From a checkpoint of a small encoder-decoder audio transcriber: decoder width 192.
Rows from block 5 of the audio encoder of a small encoder-decoder audio transcriber, named by matrix and row number. Rows with one number belong to one channel. Each number is 200 + 30 x the weight over its row's rms, rounded and kept within 0 to 999. All counts start at 0. After the name is the row's rms in percent of the matrix's.
After each channel's rows are labels from the 100 clips, of 14976, where the channel reaches its highest value: "strongest on" is what is common among them. Only what is clearly more common there than usual is listed. The data: telephone keypad tones over noise or synthetic speech.
# convs1: first pointwise conv (encoder.blocks.5.convs.1.weight, 192x192x1), inputs 64-127
# convs3: second pointwise conv (encoder.blocks.5.convs.3.weight, 192x192x1, transposed), outputs 64-127

convs1.118,102,203,122,253,213,217,236,223,165,142,207,215,164,188,197,209,202,189,193,177,228,188,134,282,141,181,251,257,178,215,199,196,249,159,178,181,162,231,248,248,210,194,171,167,210,166,168,222,165,137,221,175,234,235,186,201,218,164,247,186,204,180,214,171,227
convs3.118,105,200,229,224,269,165,237,176,234,168,195,240,186,209,206,235,183,206,163,160,228,221,197,172,202,183,218,190,187,227,199,220,217,201,214,228,212,157,167,135,214,203,213,212,243,268,217,198,157,225,181,187,164,256,177,214,206,264,237,235,234,205,196,177,219
strongest on: key "A"; key "#"; number of keys: 8; number of keys: 9

convs1.40,089,248,225,211,188,164,181,230,200,233,216,249,213,209,164,251,195,182,207,206,151,165,185,227,81,224,200,283,200,202,188,228,221,209,207,223,231,211,173,195,187,227,187,194,218,221,172,161,250,184,204,155,189,215,201,167,162,222,199,169,188,147,205,198,225
convs3.40,076,132,174,193,212,212,186,206,245,184,251,188,250,172,256,249,188,218,226,249,213,173,185,227,187,214,193,219,179,205,228,176,186,169,176,226,135,234,205,228,193,163,151,115,199,205,173,191,181,158,186,202,190,240,195,250,194,187,155,205,195,224,159,171,236
strongest on: key "2"; number of keys: 9; number of keys: 8; clipping

convs1.87,073,183,193,155,229,204,190,271,218,204,217,234,192,169,221,218,145,222,173,215,266,270,153,183,244,251,247,169,196,204,188,170,223,195,210,252,203,245,168,213,176,171,212,242,206,163,157,176,193,134,242,180,205,220,237,226,213,192,182,224,178,249,216,239,226
convs3.87,066,190,204,240,245,262,182,218,157,143,196,177,192,193,176,251,224,158,234,195,167,212,256,229,202,169,238,209,187,226,215,264,188,173,194,170,150,232,183,223,129,211,196,212,209,209,172,199,162,202,207,227,245,234,214,236,246,254,152,195,157,237,239,153,223
strongest on: key "A"; last key: A; clipping; number of keys: 9

convs1.14,094,160,205,210,204,232,246,225,195,209,272,233,143,200,223,276,226,237,217,221,230,196,162,204,229,201,216,129,198,226,181,209,199,193,210,201,180,144,213,207,176,123,193,222,190,211,182,180,221,195,170,228,165,242,181,205,206,227,183,192,173,206,152,153,159
convs3.14,099,212,180,167,192,213,195,200,131,165,147,244,250,190,222,182,196,181,189,269,162,222,157,182,242,246,213,188,237,227,217,205,250,199,232,284,200,197,183,130,189,252,181,232,187,184,155,210,206,214,230,219,158,175,136,163,193,173,195,222,246,185,249,204,176
strongest on: key "C"; last key: C; number of keys: 2; first key: C

convs1.138,117,237,182,252,240,195,195,198,201,187,181,238,197,208,204,211,203,241,177,193,218,207,235,181,251,191,252,237,204,215,253,229,203,155,220,234,183,239,233,182,186,181,181,216,200,173,218,173,239,204,176,246,246,179,269,203,193,127,258,145,172,248,202,244,281
convs3.138,123,179,135,178,152,165,167,126,190,175,152,229,240,207,285,161,176,201,212,234,226,220,190,224,185,258,222,169,284,203,220,168,192,233,196,247,243,208,180,207,178,184,212,187,232,201,161,176,181,160,237,151,256,187,181,211,173,185,202,244,208,220,204,198,213
strongest on: key "2"; number of keys: 8

convs1.187,088,221,176,223,203,224,217,229,200,195,188,221,193,235,295,238,170,241,200,145,218,168,158,194,154,151,199,214,217,184,207,203,206,163,167,213,192,174,189,188,190,223,236,191,196,243,207,191,185,255,160,217,247,203,175,202,181,225,159,169,181,210,204,188,167
convs3.187,081,191,190,240,218,242,210,206,137,240,254,175,188,186,206,211,160,213,199,172,223,219,156,264,224,207,189,163,189,254,241,250,195,229,202,212,194,212,202,214,200,181,237,213,245,242,169,194,210,171,193,194,160,198,173,244,198,169,171,205,205,116,168,220,151
strongest on: key "0"; clipping; first key: 0; last key: 0

convs1.1,094,228,178,196,194,180,211,200,191,209,174,209,228,206,198,164,180,169,203,151,102,198,168,163,193,187,208,187,237,238,182,201,222,204,271,214,292,169,176,146,195,213,168,200,238,208,205,186,171,214,218,215,206,217,168,204,216,186,217,133,221,206,207,186,284
convs3.1,097,223,159,202,162,192,219,154,224,234,175,212,176,204,96,199,178,237,168,204,225,180,212,210,127,199,204,177,266,190,191,229,176,214,198,219,189,179,195,166,197,241,136,204,231,242,128,157,214,175,169,200,184,232,153,191,149,188,217,180,170,198,200,175,160
strongest on: key "2"; clipping

convs1.15,102,210,198,170,172,172,200,127,185,215,199,234,198,147,233,173,220,248,214,137,241,207,124,171,208,175,185,213,200,146,170,226,188,140,208,209,229,243,198,188,163,211,182,195,193,233,204,200,213,268,190,178,186,227,171,206,185,154,191,155,171,180,229,215,184
convs3.15,102,185,231,158,224,208,127,209,165,244,211,203,177,217,190,200,181,134,172,198,195,174,194,164,138,219,181,213,215,182,228,220,218,166,212,158,225,189,185,206,194,244,216,211,184,164,187,195,207,235,180,196,216,184,226,183,179,188,192,189,142,209,210,185,180
strongest on: key "C"; number of keys: 8

convs1.125,098,182,229,229,167,223,202,179,227,143,179,213,196,214,144,193,217,206,264,214,204,253,191,221,177,200,203,184,246,252,227,204,195,197,194,186,209,213,186,179,217,187,211,140,226,161,214,291,215,154,258,182,192,174,194,201,203,201,194,171,233,201,207,171,167
convs3.125,106,184,233,191,132,156,237,139,205,180,215,198,181,228,175,220,196,180,178,215,208,142,163,168,213,236,222,222,171,180,212,242,164,276,191,187,197,239,207,193,207,171,211,191,179,177,177,198,253,221,237,183,196,220,178,149,195,186,174,232,197,173,202,176,207
strongest on: clipping; last key: A

convs1.5,104,249,175,178,196,195,247,164,201,221,224,240,197,175,247,174,218,205,207,228,167,200,219,210,188,189,209,199,162,205,191,198,233,108,197,220,165,225,172,175,200,201,206,180,216,220,168,180,163,214,155,193,211,236,206,232,231,136,206,256,201,168,159,244,240
convs3.5,111,177,205,192,238,229,252,194,199,181,183,235,167,186,256,207,237,177,207,202,217,176,235,183,226,195,233,159,198,199,219,227,222,201,221,126,243,109,189,200,171,159,188,228,280,223,205,242,191,179,204,147,168,173,203,195,136,232,151,263,225,202,234,183,184
strongest on: key "A"; key "3"; number of keys: 8; number of keys: 9

convs1.121,096,214,201,195,175,206,217,125,170,238,223,223,153,183,167,248,176,154,210,170,169,209,171,181,258,227,210,221,171,180,190,216,226,179,219,199,206,222,213,190,156,216,190,215,168,243,208,127,177,219,202,246,182,206,206,184,151,220,221,192,224,182,203,156,158
convs3.121,104,209,188,245,196,154,196,174,200,217,158,221,195,183,207,166,161,198,224,159,163,177,216,201,239,179,141,235,243,233,201,166,177,190,222,177,234,192,179,229,170,210,138,165,182,187,240,211,226,153,135,234,206,157,235,149,215,199,207,239,178,213,219,263,205
strongest on: key "C"; last key: C; clipping

convs1.34,100,187,181,164,198,169,181,238,169,187,245,197,187,224,168,232,186,217,216,198,165,219,137,237,206,215,207,186,252,199,210,254,186,165,182,227,199,130,186,152,162,201,213,184,216,180,240,220,176,236,174,195,184,165,178,217,247,207,178,230,189,166,209,213,240
convs3.34,090,233,221,222,203,138,171,188,206,199,180,211,180,150,260,204,177,196,164,193,210,210,157,229,173,241,217,211,234,182,248,198,185,225,202,190,196,278,220,221,187,189,191,226,166,158,191,186,214,180,256,246,170,200,199,172,140,254,303,205,186,185,192,196,216
strongest on: key "2"; number of keys: 8; number of keys: 7

convs1.93,091,195,196,244,157,179,268,188,235,172,156,244,226,241,205,223,215,213,162,217,218,240,198,219,220,217,252,176,196,154,169,189,239,224,186,199,202,172,234,233,170,193,190,220,186,168,187,194,151,195,229,218,175,168,237,187,197,233,216,234,183,180,188,161,200
convs3.93,088,181,160,182,186,285,214,250,210,166,162,232,248,159,219,212,153,198,212,232,239,224,221,233,195,211,256,178,172,208,149,174,201,200,184,181,233,184,202,247,190,203,191,187,203,195,230,141,217,158,215,148,260,184,122,186,245,188,237,189,212,182,221,160,193
strongest on: key "C"

convs1.65,096,169,170,173,226,196,214,225,184,201,237,201,152,196,204,290,198,239,217,225,179,183,218,177,147,216,176,215,208,198,180,202,223,166,157,195,283,172,224,168,234,244,210,200,220,210,223,199,215,131,244,185,241,228,211,222,167,184,222,138,190,253,173,159,205
convs3.65,108,168,82,174,173,200,228,181,275,181,159,146,186,159,211,165,152,183,233,161,151,167,214,221,182,189,228,215,200,216,191,109,146,216,150,222,200,194,238,189,212,198,187,134,243,209,203,219,175,210,187,168,204,178,158,211,176,177,181,152,205,205,208,188,234
strongest on: key "C"

convs1.54,101,149,141,218,206,250,149,229,168,231,183,211,203,215,192,193,156,165,195,198,230,210,191,213,265,195,143,187,210,176,176,201,169,159,212,216,196,185,169,187,227,224,146,224,224,240,195,206,240,184,186,174,169,188,218,202,216,267,226,150,213,203,190,220,213
convs3.54,109,181,252,222,192,200,243,194,191,212,215,152,206,196,219,192,127,189,214,212,182,211,169,179,228,222,218,224,205,287,221,157,168,222,201,245,206,150,172,220,158,254,198,195,261,221,198,209,179,186,170,186,221,223,180,153,228,190,190,200,191,168,235,165,234
strongest on: key "2"; clipping

convs1.46,095,157,193,182,74,230,188,202,133,244,209,189,183,142,204,214,150,227,242,165,174,234,228,209,171,200,158,229,175,202,162,212,184,209,231,175,152,210,161,182,241,154,216,194,243,236,165,171,241,203,187,182,194,194,217,197,206,200,156,129,228,144,146,165,172
convs3.46,090,167,174,230,229,269,191,205,264,221,210,201,222,184,176,189,201,174,187,180,199,168,269,208,283,205,224,208,149,187,203,222,163,264,209,178,184,133,158,241,198,197,219,239,190,224,244,245,273,205,173,205,193,230,227,224,193,207,181,191,178,219,223,219,186
strongest on: clipping

convs1.173,101,195,228,193,215,193,245,213,176,223,230,218,212,201,156,195,233,179,196,203,229,172,198,200,212,256,170,172,151,212,189,167,211,156,177,203,224,190,241,203,192,210,237,152,159,185,261,192,249,247,213,197,172,168,196,220,220,202,176,209,163,175,176,198,182
convs3.173,095,209,207,204,167,216,199,175,203,205,161,207,212,192,226,216,228,166,220,210,225,175,194,176,205,211,167,191,260,158,137,230,225,189,148,218,238,240,196,184,182,172,284,212,177,209,196,187,170,219,207,196,219,156,231,219,178,255,174,231,266,209,161,192,248
strongest on: key "0"; key "C"; number of keys: 9; number of keys: 8

convs1.186,115,204,192,226,270,227,202,286,202,182,168,208,157,222,170,205,211,171,235,187,187,223,154,198,260,204,175,206,234,234,187,182,148,216,196,194,196,137,219,215,221,214,204,212,191,175,222,231,233,163,207,203,190,191,181,199,219,291,235,107,202,194,210,205,163
convs3.186,112,195,266,168,228,177,214,239,211,176,185,204,174,179,191,179,221,187,238,173,195,211,214,180,207,214,219,235,164,228,251,168,130,198,206,221,213,180,187,192,172,191,172,198,186,175,226,227,187,150,181,234,195,138,175,222,187,178,181,183,167,200,187,161,188
strongest on: key "C"; number of keys: 9; number of keys: 8; clipping

convs1.163,111,206,209,200,220,213,167,136,202,200,209,154,232,223,230,203,195,173,169,218,204,67,196,205,174,197,212,184,280,162,213,214,214,212,232,222,217,193,153,221,212,194,201,198,237,166,173,180,183,224,226,175,188,235,186,248,212,167,216,274,211,150,213,195,308
convs3.163,117,203,209,176,212,212,168,206,259,185,234,212,210,232,180,171,187,219,184,199,218,249,223,206,214,193,229,247,236,234,198,247,179,149,228,186,262,154,213,202,235,224,226,177,201,234,221,207,215,200,231,170,204,189,244,191,228,138,149,189,169,251,178,215,284
strongest on: clipping; number of keys: 2

convs1.70,089,255,220,282,207,215,198,207,213,253,214,242,212,156,182,197,170,215,194,139,160,184,207,214,204,182,200,172,170,233,232,249,193,170,250,192,183,214,157,191,196,192,176,156,212,219,244,203,183,216,202,204,194,217,230,195,144,216,217,230,181,155,193,169,165
convs3.70,082,207,211,240,141,207,220,164,177,144,164,186,244,183,219,157,235,158,189,193,113,184,161,227,153,202,178,207,220,172,215,212,172,192,157,243,188,192,263,195,208,187,181,205,211,232,146,217,157,189,209,222,170,185,206,218,182,207,149,231,214,206,167,143,199
strongest on: key "0"; last key: 0; number of keys: 9

convs1.147,097,188,141,214,153,215,158,195,197,222,203,183,229,189,182,236,216,220,278,183,226,181,223,210,174,194,97,227,201,213,225,193,197,233,184,184,168,168,154,197,154,200,227,192,209,194,197,269,181,217,117,221,266,153,188,204,161,176,186,142,208,181,196,218,170
convs3.147,097,160,200,208,280,202,160,175,247,161,252,155,208,205,173,187,256,210,218,153,209,175,195,218,155,180,191,205,189,129,211,208,206,189,187,180,200,159,171,204,218,172,243,231,155,196,233,227,169,227,203,183,183,213,205,193,178,193,190,214,201,122,231,205,156
strongest on: key "0"; number of keys: 7; number of keys: 8

convs1.144,095,214,211,161,180,209,157,224,148,209,205,201,164,276,160,238,201,190,195,220,197,207,147,281,173,232,250,240,238,228,194,232,202,193,148,204,275,195,209,188,193,187,225,180,198,210,210,137,122,224,194,230,256,201,163,185,252,167,240,223,209,179,195,194,182
convs3.144,086,200,196,238,187,224,203,203,194,159,178,211,192,206,285,205,182,168,195,220,166,202,172,219,211,125,227,249,164,184,219,153,193,212,184,224,199,175,183,225,218,188,217,176,163,201,181,231,202,195,224,191,173,177,212,228,206,170,239,180,186,172,218,170,206
strongest on: key "A"; key "0"; key "6"; number of keys: 9